From a checkpoint of a small image captioner.
Model: 11.5M parameters, 48-pixel images, encoder arch vit, encoder activation gelu_tanh, encoder moe soft, encoder num experts 8, encoder patch size [8, 8], encoder layers 10, decoder norm layernorm.
Rows from block 5 of the text decoder of a small image captioner, named by matrix and row number. Rows with one number belong to one neuron. Each number is 500 + 40 x the weight over its row's rms, rounded and kept within 0 to 999. All counts start at 0. Numbers have three digits each.
After each neuron's rows are labels from the 100 texts, of 14976, where the neuron reaches its highest value: "fires on" is the input token at the peak. Only what is clearly more common there than usual is listed. The data: rendered made-up planets. In brackets: how many of the 100.
# fc1: MLP up (decoder.blocks.5.mlp.fc1.weight, 768x384), inputs 192-255
# fc2: MLP down (decoder.blocks.5.mlp.fc2.weight, 384x768, transposed), outputs 192-255

fc1.568:453563503440462505536494513477576518496547539559541528428534476544490509495512549536495554442518481528524545492541427553480518482472503555498462501536482510471496473383541588520521481439588565
fc2.568:549471525572521464465488481533451508503489462502469432466451532454462485445571544528541576427517537502495489502520554527519477518552518516491457595438541479552518518564452459488502476524470437
fires on: "-" (84)

fc1.444:479450609528597496530509518505551482494512444528429542479603488488456507463487484433477524535527498566558479542507502524479509498532415499472548487378487444536509493508549490417515495474476533
fc2.444:554478542516448535524573531531520488523477603514531561459420504501528469538540449526543522449501458468410546537476496504439496399481531436450460461488496515501472566490465450459503503554505509
fires on: "ice" (100)

fc1.549:512561534487555555541557440473463475400518496467483542491485440489473522437525474519533525548503510546464499525503525517432561475402496490482514531512476488474493539484479489494459449521528488
fc2.549:478566519498584525513502441448579582466553531519506461451475462454471524485463484504562536484489490416489506578435511508508524463474502474485519472529511473435520524456502508571544537542600590
fires on: "gas" (100)

fc1.393:504464523483453483486499527442498442479551516510488484540509568448483523564463482481490575543529501534494535576520476525548448476473424551469485458405519523518506509496477497453514506500576439
fc2.393:437495501509448535504453488500474499492533490471531506500509564425509472518460483461582503441505510517540483502518462447456471544548452536566488480491504506542632539585491554468471523504462492
fires on: "-" (100)

fc1.309:579483464566510460474490497537477502522458553515524463492468544537576526529495589498422478496521523535564584438475520473521515499476505550493546523522486508485447485560496513477536481524438528
fc2.309:546498477580486480410488518563455478524478522522518486459491538540547490551497557489370517538481499522571536497536517444512488527570514494476585468506469590449506490574540410517509460498463528
fires on: "ice" (100)

fc1.686:476533518498512462565498528509519496572496487406451540507537483382446501493497567512551542507466470488504491516400421491494517476480384519498542549541492561464502497504472534513474529499532504
fc2.686:452509533449471483447485440509474564553513503497493455439489545546525513527554458530577428474461433479462451459473487442499453444439555482493577552526520543504519476475542528552562474462544525
fires on: "a" (89); "giant" (8)

fc1.103:560564424503487507462473522460541480543490515519514567409546483554552538465608501465521497451573533436472478502485509558513493462524508474493587529568498519501562487522496513574475485496456494
fc2.103:521495552495450473459488492444428547445522527461459529537475388516484529535545567491466484427490556526463526532464504488491544485548500490535504477455532471480453500424498535498484525436455594
fires on: "an" (100)

fc1.22:535480534546510462554463499508451493452505541560512475477426499523580485468517467476527546517534512532516489501507545503512537495413472496472513542478491490489447506486520546496473460548467532
fc2.22:529492503529500491521492491493527530405527529590516458455491548471505483496503563463471528480458482487485533535505532499492471443396544518474568509527508459447444531499549491563500383526534600
fires on: "ice" (93); "covered" (7)

fc1.486:444407473464458597558498478594485576490535559464545536451451522475527524509511466444451465507471511483551516530509459518496482448495563565489451572438497509469508542478499471513465437476478444
fc2.486:505495467439523494514476501460522485575469506466516526482549474472529562494492482572515509584482528458454563541509447522487535492435627440501442492528496459468539464515494462476498519439495547
fires on: "cloud" (100)

fc1.736:530495479548567432534515472472462497481516459537485515525463534595534547528531583464540509464520573500485501545455537546437529483551440548521487526517504554458505487608451485494578512511471519
fc2.736:520506507462518559531497479495486443479530529495464585554516504530559561514504602523535448485426560525521522507449538451468567464432442523481551541411490526507535525528421493505500431468503485
fires on: "with" (100)

fc1.585:508495573547411482528483507476520548579522491494494549551495546450505490463466502481495523481497475524585398510536549448499491475528532388568445482472461489504483554489491457563460410439485458
fc2.585:491508450497580467496497435517469527493488468515504404462495539495513464467505418506533520513590568543466552490460501424511460488478463518438524556558455566457479417460509478418493575510521479
fires on: "moon" (56); "moons" (43)

fc1.1:470482565506483480503444518494547521423437504578550473529493481493490489491492490503464492452447467471516425594478509521425541512392463452493556530503503458418570500442523473545477477516494521
fc2.1:484498465507495452401495497476536493483534462492524500554527490435463376508522438588445489560500483500531537455484542448634482496498370519580513433521496512534514416517520499511541513509564489
fires on: "banded" (95)

fc1.219:493515544476567539489502435497475499499494540419477470591496457513525496437507550458514533510535446545486415470469448495455465501498378505496534522513459487468519493463540543503461483477476517
fc2.219:439445494488483451482481568533496417504481544530553509484537524466464568487487531511493507428450524468523481505472455545461507451534548466458411554514472435532452444486399370482535491496524526
fires on: "two" (100)

fc1.749:501481527484489586487513521553516425472520416495521502510515462470447494496496553549492499465529481559542475478551492435522434561601439551473514440451476537584552518495518498549511556451536510
fc2.749:542508464526508445482461478530518467489574503568527544482506481547442489505539391477477487465570470446461535547507540537530602555426530515471542488541551447572466436536594473448439460515457493
fires on: "," (98)

fc1.527:516530494488481508479454578551465495488485513495612475535530478464535503496529528479556479482495515474501470474533489540572527494420504440480456542526519619534532465524486504468548527507538529
fc2.527:511423462508485522504481455505414514492497495538476434473543435530535506471430495559525547495443555481484486554447499436473504500551518534516545503506526560535581526529545546491477450531451489
fires on: "a" (100)

fc1.28:458516521466499498465509444480499478545481530454589547484508506491539594502520476553573518573499499511521467526534497525506541502509428481500491424546493435470495517600469470541468392508488437
fc2.28:477470512524529516465478475497500543516502479518448484487551443555517466524473494436449505479501424531542548569471535482493407468483497493487485546476492558479479496500521535506499606538504510
fires on: "world" (74); "giant" (25)

fc1.648:491486545523511505498503480449466603481550479508483434564457463531539473473499441568527475450505474539567436443458527498495498499477425549516497560509482422588562448529486515521463465507470517
fc2.648:542408559477495489527518506561470543510564449572475543487543505501534531458460495467457495432546476518450442520517409502545502525513536549564510472544566554439475437491531549550546565488538539
fires on: "a" (98)

fc1.269:458535501457525557421417440557545479481457439575517505540550448566493491488546534485495470457538520505495469458465553454449472582536479532492509526484518464508471455484417464501437522538560502
fc2.269:463532567538403435487455512484538435477536570541509534525484509523560449513591481500482500459562458505497520535485571515429525482554500465459527490520530494505493506482527524531585472486443449
fires on: "moons" (97)

fc1.16:436508503528525499522548470491507510539506408478516515556557500495459487568464530493497482508504532513480505509511499464477543497423528526478464513435552505446587519524481462505392557495447566
fc2.16:449546480484473484533459515458485460494523554506445449478515522571519494504499492468484523552459497447522465532570457543549472525590487422499532476581477502557452527533554497490585470436566460
fires on: "cloud" (87); "one" (13)

fc1.314:525409483595507489469467537472541528504512498564474477479447498455465524542485564502466476508502562550477540431522569488502495446509455457526543532477439491515531484534566505519428461530476490
fc2.314:498451447563525481476433556594518511429516493585494456456472497553534511483492528540494528482483489540480524467485550510486534490432462475539474433529455552525551503506555443545472481514485539
fires on: "ice" (100)

fc1.104:506436522524578480464493491517495563414456482470497460446541485555475412483380509517525490499505512503520580503532525500484487537509468525530458524517485548533513464522574481509521509549419502
fc2.104:506525470494522505488528482507537568534532522508517468525650463490555544534453494475537560529481556439485436486427499548513464563518501560469521458449530505491496533511565522483517581487532538
fires on: "world" (46); "giant" (28); "rock" (26)

fc1.133:539511447532460423540512433502460493492446509433480531493536540472468555582532508556523533488584556521542482506523454504534475543478455514538503422510522518488494482450503479450510519501552618
fc2.133:523501559478470512478521576504503524515526538473543506520522443454505490530480504465495458595437487512493496495496557513437481415554584448434471543493507515495544597537532443504529498521510470
fires on: "moons" (55); "a" (45)

fc1.710:502535472451472519497486485520492440545532485519469563514617499569472489514526579549475575512491430521483528522566527488589513580515503493513457592460527557507517484479506545500466551501459587
fc2.710:534511538535484495422567510511486542540488492545447527501529521468513519518536440514490535517545493479470506495458525500481492513487535560489576497530498406468469508459470441529538601448439459
fires on: "moon" (65); "moons" (35)

fc1.73:474509500490518553523465456483408491502555438497543464526526544484529544494574503576523428454543490415495480490470521483466531480518419546494473539468453421518557504452522491541513532500489483
fc2.73:439477485466412459458459556455562490498497524486474516540500433466590481504519434486475464569490500536521495539495463553488398479460531501535463481474563487555430534485452591456411520485495496
fires on: "cloud" (100)

fc1.412:441448527478554563474503503458481425569490511489423574473544565449524429447502407427554469512531563543499464441504478448549460463512431529522461517513449469537574485489447491482494484502520521
fc2.412:511431538490525579507495534518492516481530509448460460519504556476508485543497514484516502496528470546558489466543482494489456486536510607446390481532400517499539513461425434431517526487505456
fires on: "-" (100)

fc1.147:520455445472512535429446456469523468491518507500456543565533431517502514465496504499504512517488495548522431526463469487534522497607440459516525513460574455500536521469530501531466535552558477
fc2.147:594483504513515519449503493456543490510519519501518474489574521500541467481453538559450514531477491503553493508482491510555481535450423526510438487515542437587510488454577434511446455419586571
fires on: "two" (76); "three" (24)

fc1.681:442433532540537495465501482467382537520531515534586487458464554450501540476506502497523506494558496510519531452480462524475480482517462452410494454512465445507476536526503456496466426497540541
fc2.681:470514509530485456519549529491551472490467491457428554487555485533541517534519450466476439482515558558556538575531519495464447458508510519444444483494494492532482486460493553521492463534500495
fires on: "world" (67); "giant" (32)

fc1.45:523503512516476436472518525531443524494404524542441488522469542468521461507546533534540490536566471489576554509438446501503455541445521508511467498528496529446513460551534551490504520509474512
fc2.45:384436488374524541565455522480524474458454504518468511464543464565443516520481488468473539467432511501476476584560528574530474476532531521477500516451498511484434458476517469446478455491529441
fires on: "an" (100)

fc1.116:482486476493502436478493501484495470500484499493588582512463491519576578578531427469463561488475488474514516561506487530453476467581513580478499510406522475463545469484593466517542498500536512
fc2.116:527594428508447423441524497540482479577485506476594485510525460458506332500543556500432504473542466531558466611539490515479514522477512519474453588437538483538477487514515540503512475505555546
fires on: "three" (95)

fc1.146:572487482527578502511478512499451480508479482520512515488522446478515508519412452640454533548482528497468490534440475455523539534439475469469480475541578510419492476519447456382506464514504539
fc2.146:408532562525405514527472530537531499457517475459512472547421601452453484451506501423463411481504502541464477446496536487467496524548580442528516455469522467505520521477494534492485477481549499
fires on: "cracked" (100)

fc1.478:527512488415547545474471482501499451484434488430520480442540525470561478526448398483558536523508554561457479490514473454472473541505444493462466474471490497519556601532436500528512550525509482
fc2.478:481488578496455563496486489497548445533445442438523558525505527481473473550494488425463454560510478528548559502520464453468461437556565584508498471527507468491515588474473486430448494541566519
fires on: "-" (100)

fc1.313:564515507586470465459503481544448453436491536581520449514470532557504517523497546445478475509502490570515491444442531476457490503505521529496526559469516521514470508567505499471524474508479511
fc2.313:547476522538456415453476577515438507417486596500547502473516604482514470534486510475380502480489508541541504451530600474551479464467559481562545525486546591495496501550504479467527500547509566
fires on: "ice" (100)

fc1.657:440478409469478509480541545479511506501509474491515515500498454524565490531550505473509536551602506503541425500445569596493473530550438496440546417533529446492535553504468556436441501510455471
fc2.657:538523596513500503515423417569489557496506476509498472519505560499451504480402483507532445450438476481475550523497504551485468540441532563573491492503519520438511468496579512535515496551561497
fires on: "one" (100)

fc1.416:506473493498490505414511495478494456537471460525550517495529535484459513510452421494475486476514541509528479597524562483483487475460504513453435473517480495523550530527564550513534455584509501
fc2.416:508508503510501546571486536474471508509559512460431460555490455462527525467486494551471514509498535453538544450536509542520482503497518527548500474559433555400524537467488500532465479449439514
fires on: "world" (84); "giant" (7); "rock" (7)

fc1.628:504467447455505488498472459501493477470487558485489529441565589510498506532502529546498503577508512472535393578539510532567484535589438513443530501471571498464489498516549503567520494509558525
fc2.628:512539540477508503439573485453493508491495438489516469491479573496545387515471531456521501527604490455576424518458528503494513470552535501397525499525553567501547549537471474446499523497560501
fires on: "moons" (99)

fc1.654:523534546489500511483566530464541540462450506398543493506460493541484459514419513478436493436448566492549510553579493563482577602507446487581452491515480638556496536471458460468516485488488491
fc2.654:501501521476430540522386485535485482504561481489483464521511458506516584451491483473587475566537471473472507556482560504490507509530560470455604480543539438441399489522559475519473523481399589
fires on: "world" (60); "giant" (27); "rings" (13)

fc1.541:476452443534461424501474549472451537505514545455500487517468512518529514510481537490410508552462514443493515582500535487516460449534481529560471492498513431472452552463516481533459512496507491
fc2.541:515506544461589583454478431536458503440444420554502504489479513432451488493448477554546501516471500454530499464514467534550511533413543511451532478551487534462589463538526557514530456472525483
fires on: "ice" (59); "world" (23); "giant" (11)

fc1.407:474531531585462511519528521525475524478459480438517511535580459516531596475538511507475427488481530435480570467525527579508456462452510534505448465489563405519506487454486552522466431558432533
fc2.407:460435454544493497545476555487527501514478495505507543487546517522536506468399498533408507538469509482512560570495428562432443520441445493514466343508480420549551503423530531478460463478522596
fires on: "cloud" (100)

fc1.203:577513450564531475526499498628491548480473526468499434468492447467513479502487563481428541473489596509537478547533504547524520529521510483465514550458509528490504521456495493507513530457520520
fc2.203:465438500442517531444524526510568520548551395464515501448514536484520493563565472516442441526481468486502498522506448476571448484494467498501477537547500462500478537532543491578483481520531508
fires on: "banded" (66); "with" (17)

fc1.522:475489499468505443514557499545487451546527499470478611510484453454463445487462506491481394496469468519492559452465429535490443503459448545471603468549598522514490430435507492539526508575538435
fc2.522:467472521586527515464453557481552583446565503472492470531502487592483516424495501497541475516510416523531486513445499475502567520480469469548508530479482445518500533568476542398577489476515548
fires on: "an" (100)

fc1.183:490552542452476524532490510477492421478462455499520452484565520508558528536493510531477476502508547427523469575539483519516487456452528499423568449473476506520464482391542520507491431504504553
fc2.183:485518463554527436465545515489538534542470489438510394482515471510476512459489559483544453459527462496541534584498515465455507501468606500498532477542521479556459465492518528509470492509508551
fires on: "three" (73)

fc1.536:472458413541539529507469445596517492495460433540470469532411513444560453543457536527458472453494528541434412513537460514546484521451474547493531581464506479471524424486474470551474487439512554
fc2.536:488490565493535503530546498482575507520505520493463583529508454504417522523500466489546474524441481495497548506424477493435448578592518477545494487512431485464490479479535533475523414535478543
fires on: "ice" (100)

fc1.396:501443527483502488527466506458526570500496503457517489481530511500545560466475506505497431520515457413465520443498511530470489512504531492487473499515529463524485477416547518580503432496483516
fc2.396:481481494547489535572468513507503479447538453468490590523545516526536512501465538535520479482458514488541518501502484517536446539391520557501439476485491398514518498460435504516438535485464476
fires on: "cloud" (100)

fc1.539:513467470481553479538488532439461527439496464500498462527477468446514504415385476539466529440454449534533521526484541494478563514519499501498417529494512532466509540474528479491457473496507545
fc2.539:431535524489518547470487493566425448560505457527518467531507552512480493468509484544511526472584552475417505504520469491472479507451543565481589565541475523483592444478566520491527529446501437
fires on: "a" (93)

fc1.204:420522510513526465481478496495503480541517512517488510453450537522480541465600526473528527551542524487560479487540480529422496547540479487515499480558421525526446449468512534525489505512539482
fc2.204:601424492549450436479507444504512517441495492455495499476503474513530437450449524495448492498543502565490514481512501455538538482389553507533508509489505484516520496542488519499511575517452522
fires on: "one" (100)

fc1.553:482541502502417477529511551523460567495462494595511550520470496519498490481559436456496507515488478487504551528431510501513470587461485513568534559484553517486533505456565454498439533525510511
fc2.553:522514465475429447490506566477440521473543462542458474518438555526470525489491433515519567503512507496513554511513464458456461531444469586438529484537528505511558511534473513544527522546501459
fires on: "an" (100)

fc1.531:559446548462483619561514490575476514451506455463503498540497511547493492571450569437500491494462541478526479517468534469474480512452526555515570538504533482520550533459481520453501514503418456
fc2.531:458486521556515415486506456443460536469496539473489541557468514464536465468557494540471482555506492480485539540507519513512432533562521510473418482527515482521480510501510467591452554544509556
fires on: "with" (80); "," (20)

fc1.329:508586470517463502565483399555545497487425499423523512516539521496538564416547570524464443469536461457471471520492481539559511544418504544535431541527541503505488415394527508529491491487490532
fc2.329:497438491549442570518608529532462482457550493435506573570534510546516515521489508477560518510511490455533536568430472563489423532425544525409477478506548419541474541493524509514420514440488446
fires on: "moon" (62); "moons" (38)

fc1.102:508549575534488530519441540561530512421470542471477492521514530452503562501507457561508510531455501481498566495539419532558420555426512541462518466565428506476456500503509489535483509528501522
fc2.102:396495540523550555505537495507489510438565581514462504513502503476533470471512524509475489509477426558496520543488482454455421450536460422579458520468519498471555497479465478504544560457578481
fires on: "cracked" (100)

fc1.737:488582543533529489475429480544492409548569540570557502426482578485447540499453452547499444439446512502527479460522531514477491446406452510527443553515420491519500489481502541549479442495474502
fc2.737:570410546521495467461536501523475562473498515471475461579475502571536466526517537525528534465542513457487500533535504491531529462496424506489528529438573502525521443507527464466554513462516445
fires on: "moon" (55); "moons" (45)

fc1.293:464550461455503541535478511567484464564505374414519478517532549521475598481484581561483491484523419455519486558503520530512399545489467572525452437470550491543494469466562495564486440496438563
fc2.293:542447477501464446523519517447502482519502530426525483498522493529519486480526499449493461471460548472550494519477479471449484502463549472528461569511484475501471523472533499413440582496561550
fires on: "cloud" (100)

fc1.414:483492503505513485566546462476434494482471545553468551557521464566498479459515508494457521513523526500482474571517489530496522438476463618487514545467527425493541546429502502538536499589471525
fc2.414:506543483531481528540467452442425510450475485501483456460504484492543535469570505428553485486463515412431535591434544485448519441329496535443490494526506454495477588451437478530469461515564472
fires on: "gas" (100)

fc1.23:478471480529545521441480508595549453538511485531521510532532464529476572558523485402538488476570488463506470511519476554610458474456396537458499523487553454420509506549520527560534470528587547
fc2.23:582515530556486510555540487432448558493579455528456496522462491480488491545541533583537458479475469497498457454486553590451496516491566480531478432516447505518447453479543419492442471471443501
fires on: "a" (89)

fc1.70:567464520507515517520482505537497424426501533514523471520477493465513450471589444455523543470485554451555497484490447546530509506534438495534527581543593502519465520498518525527513474498532495
fc2.70:557559551487435537566547483461491547535508481531480515528495483529524509448510491492471457504418464505491510504490522487488461437421518563482541414474432500519500528485458531504506522523425527
fires on: "one" (100)

fc1.762:501507526435510438482528551538483458492531511529462522520492509558481477498451477451497476470541543470530539460521511509512573556524484564427587559510611478452550525520475465468526573399538525
fc2.762:577489459497599530441482493471531444573510473503557480465491461483478468453501492576554475597515518512491530471545541532508499521514555476475419440474472486510518469522486531500515482522488464
fires on: "one" (88)

fc1.685:514462462487462431534515502480472484484582504608491503475531534498517510450473476545518563487472424536572510484534489542425416525492444453444532520542584489519476542546451485481499468480477507
fc2.685:446548566445545528535497496466545515464420481424526457452523485459425552534540511480480482505539483465484481508528489478552526434490504512539485502409419537544415556515621521569431483477452497
fires on: "world" (65); "giant" (18)

fc1.273:466548510549460554538451480438527519439426525549484473496517531526479504516473541486491547589489501526545519502470533455532568566544492477532465492463411524524479579487494390527490491468538601
fc2.273:487516494469483423482534514535490511532566480525567531469517455485520427508533428494495483458515513538500402513530447505487472453481503491478535530522568481494491509516484521456549499516504437
fires on: "gas" (16); "cloud" (13)

fc1.97:501474551427462577485494468501516485541535537447472527514508615400557485501446423459604523562565546501500490497502503479535420483527455521499492486532480527444573514464458485481448508489516477
fc2.97:429453549480530555482435520497484492470523525428453511515458543472513513584476455526548490541558505508560500452532523472482439438584553516513479477554452522475558511482476465440473492491476505
fires on: "-" (100)

fc1.480:439513525435461567538519499528508486565537512508626511442508496451488484482545429499471505468522526458497556503510489460513513503479504525521476602531549472466485518508479454464456473489522453
fc2.480:521507495466485450543481536479456430568514459508545459508546454522540472494512480482496519486537452566482444379452446474536547477461455516558470530527510560539558508499416562562529466528510510
fires on: "cloud" (90); "cratered" (10)

fc1.743:448473524501568595494535568533454520503469535514436424551498572511521555470573492429430400535460481538489451567509550504545532511462515453526469473501435527524464516482563462483505518503569425
fc2.743:580514441537533490504459528522518511508501459529541512551492598555516477469529513535506503512528462421506579497571533466468527513584466499531529530505522504500524486401521465493532521542550501
fires on: "moon" (41); "one" (32); "moons" (27)

fc1.295:531495494412467527518461434509581487520465542471503530512487534496502440441556482568540486509522440530534502599514417520585504491432520532515411489485492495555516447552541498521445472518505512
fc2.295:550493480583499540534424493521518537497520483466487461520496447459482544523521521492547492527452472475467489455510489497453497539571601475519537516577499492573424456447494537522552547489572481
fires on: "-" (67); "giant" (18)

fc1.468:460490513529461553525508429560433563488526593489490576514566472473508495460512543521580524474508583553460493443477543514468496489434442507542447551450512467491469479451482518507530509512539485
fc2.468:452519518483539581514510561559513454488535557522556514523518525445547490501433508492478508517575546496534529485525497507482506498512472506492455450508538456439490490394524435513423450517495511
fires on: "moons" (99)

fc1.243:478544554557479594508479390488534504476478471548498502502518474514468525511545523552488495498427491480496529537503542574462464445555487529505486626492476521400501507457602507521497434506595501
fc2.243:547480456442467544456479514536476459516505555478547500472513470420542505582491574544443517490416506458502530525478509482478506523500594474514443521479518507467553549483460481514464547415489501
fires on: "a" (67); "giant" (32)

fc1.601:511502542504519450509532487458484469503479474504511477471484562569551471534498557433483505546549484564474436547593463447455463481502436498435488410440519535469515519548529540530540535490456530
fc2.601:505511489482501513547459464462497559464524491504470572463559500515530508467481502561466433471442461439479586526441557551567478446523531442547533586540468531458512496427506491474531490556536523
fires on: "," (100)

fc1.148:478466404436559539456505527479427465501447470472476521438500522512504476464516493472517558542430517557530529483526546574496490516513482493504415467461507502505455531526546571504467521449509475
fc2.148:460563480475478438563570521441543487434486506519523516443512464484578538540514460549438563505518499418458538534545531496531538498485497466532489550501520524453537564412562553449530420544480517
fires on: "," (100)

fc1.760:414496502500559476534501476450554478476449564500531503531486525499497544523434559538518514461465427505514431545477496511554482563525454552472562464526541498535486477489444483581559542495545505
fc2.760:480501502438509457507524466517445625534580518434426448468497460499500420437503503593522453488541456504538460509434476496469498450505500495522439402521581478492511536504541539511491486527493580
fires on: "," (83)

fc1.264:504508473581505525498456517526505501499486600510515532503504531484488547475492460524539542413476449468430538441550405566566469459479491461517405436535537489526512473551500510545598444510476558
fc2.264:558475478528524449546495469500497512483517581453559514510462547472471479410630541547459506497492498490520488429464480508500512529523455499534579511482523575551470453422452552441547485477518547
fires on: "two" (91); "three" (9)

fc1.386:481598551493515479472547537462480470468434489506495540452475510542542529519498514496480435493456464514541536565420516559562526512580405466507535450482484572482489414517532583530487561555503516
fc2.386:538418496534457563497488454555486501548471449526493485540439531506477522575507505536592559494515518493513455505520508482462557493450522502506539491459472493477537561503442453502507513473544497
fires on: "two" (46); "with" (30); "three" (23)

fc1.367:562535512504533490516506460519470510398495592442525541486518541486455501441558520453454483409485480477441519529503521452487488519460523455510458452543472576468465472504552493475463493537555543
fc2.367:551511457521477503432529432426466461519499530522493511443503565473482525510507528488481587482537550505517493478506521518513455434478432512521527473477495506485466528497464510512531558484529520
fires on: "world" (46); "rock" (20)

fc1.362:499478550450513556456528511482554528579493503484552506484438598531564463532443567449513437522466477558516507566426532527448537492413499551421519514523470508527501521464537483535538523487501417
fc2.362:477470479500491483523470503475525525464479526487524508544508511472538545547477502473526509507473552521496494566544487491564467487506504476512513429484476551480510556516514467477420496544501572
fires on: "," (100)

fc1.682:520479444487506439527480468470500482465516495524516527560421506538573434482537437520570512462455467521487464521549576462520528460423534508437484466508508410462478504460473502486546501549461557
fc2.682:494527486526509513497505474541532460478509477512477442478532425463437520522535515546475484523487527538427606465460456542471506531523539515527522549572567432534489494475472489438473494484557489
fires on: "gas" (100)

fc1.120:506603630510466516544505532515429480523490451554549473498514507545462480503514552520495548493446454549512516538534501501494494535474490410577486466485520514477495514560535533510513549458450504
fc2.120:483432493458523492468530470486551555385469550448547518517515514505544559529529452488443479472544480491466483468422482458501528513509515554476477594487538480532577469483459517498519463493497500
fires on: "-" (64); "a" (31)

fc1.446:518459521477545548558576501442532449528513556517553423469526488501452473499434531554509463488454482477441449480493482486567533465522441537422519483572551496576542498507442515509565489554458489
fc2.446:463551496502518491536477535489482560462532464499471515484524554504481464542628535461570532524523507546542474547528529597479551541562532459534415538503545484481392479433478508515496488451536498
fires on: "three" (80); "two" (18)

fc1.413:499495540524550487522452490468523457535458458475510509471482512477525566435469432462581511458479514593473535526515508514449533498472430481485432588549450452467526516504584544446515494425502485
fc2.413:483410503502528463430397516513430507518513490538425566533625489557480521543481510512451489546487492523476423487447499528511476502498557523519545479473550596471446481485468492562504502547541525
fires on: "with" (31); "a" (29); "world" (21); "giant" (10)

fc1.428:574545513489503541517485533494529467510469502467495480529460504481464468537495602523536514463481603479495543502547495551515521515489505454436479486510609580415503554541519540471488427511560511
fc2.428:503547520459431406448507496487500456488540403560553481456484520556515438513501531400495463544534516464432457551502579523524548434535525460540488509506496516483531463523543496481469532544500499
fires on: "one" (54); "with" (37); "giant" (7)

fc1.589:493454467480522423426508462483497463483534515476508520448444573526573488493447437537501462484497426567446448532448518526502507579470479509516588423538472523493513463401508479497515469448482518
fc2.589:496486510594522558542463511506492534453468479525563465503502527463500431453516494462490496513466473489462558497542557475436508490507536424476487524523498547504516496511492583512476484508531472
fires on: "one" (93); "two" (7)

fc1.176:584472513501495446426535469506499544533527534488519471538575533431490507535529553495564497550539517498494570430489423448538548528512499493416532477570457512500478548526487508464496412535517514
fc2.176:517536491496502396563499499444474502493451445533569512493470484517456508475530469463449508482578466473521529448546495527493409516489511539489473487514524509528408510540502510477542508486497542
fires on: "a" (100)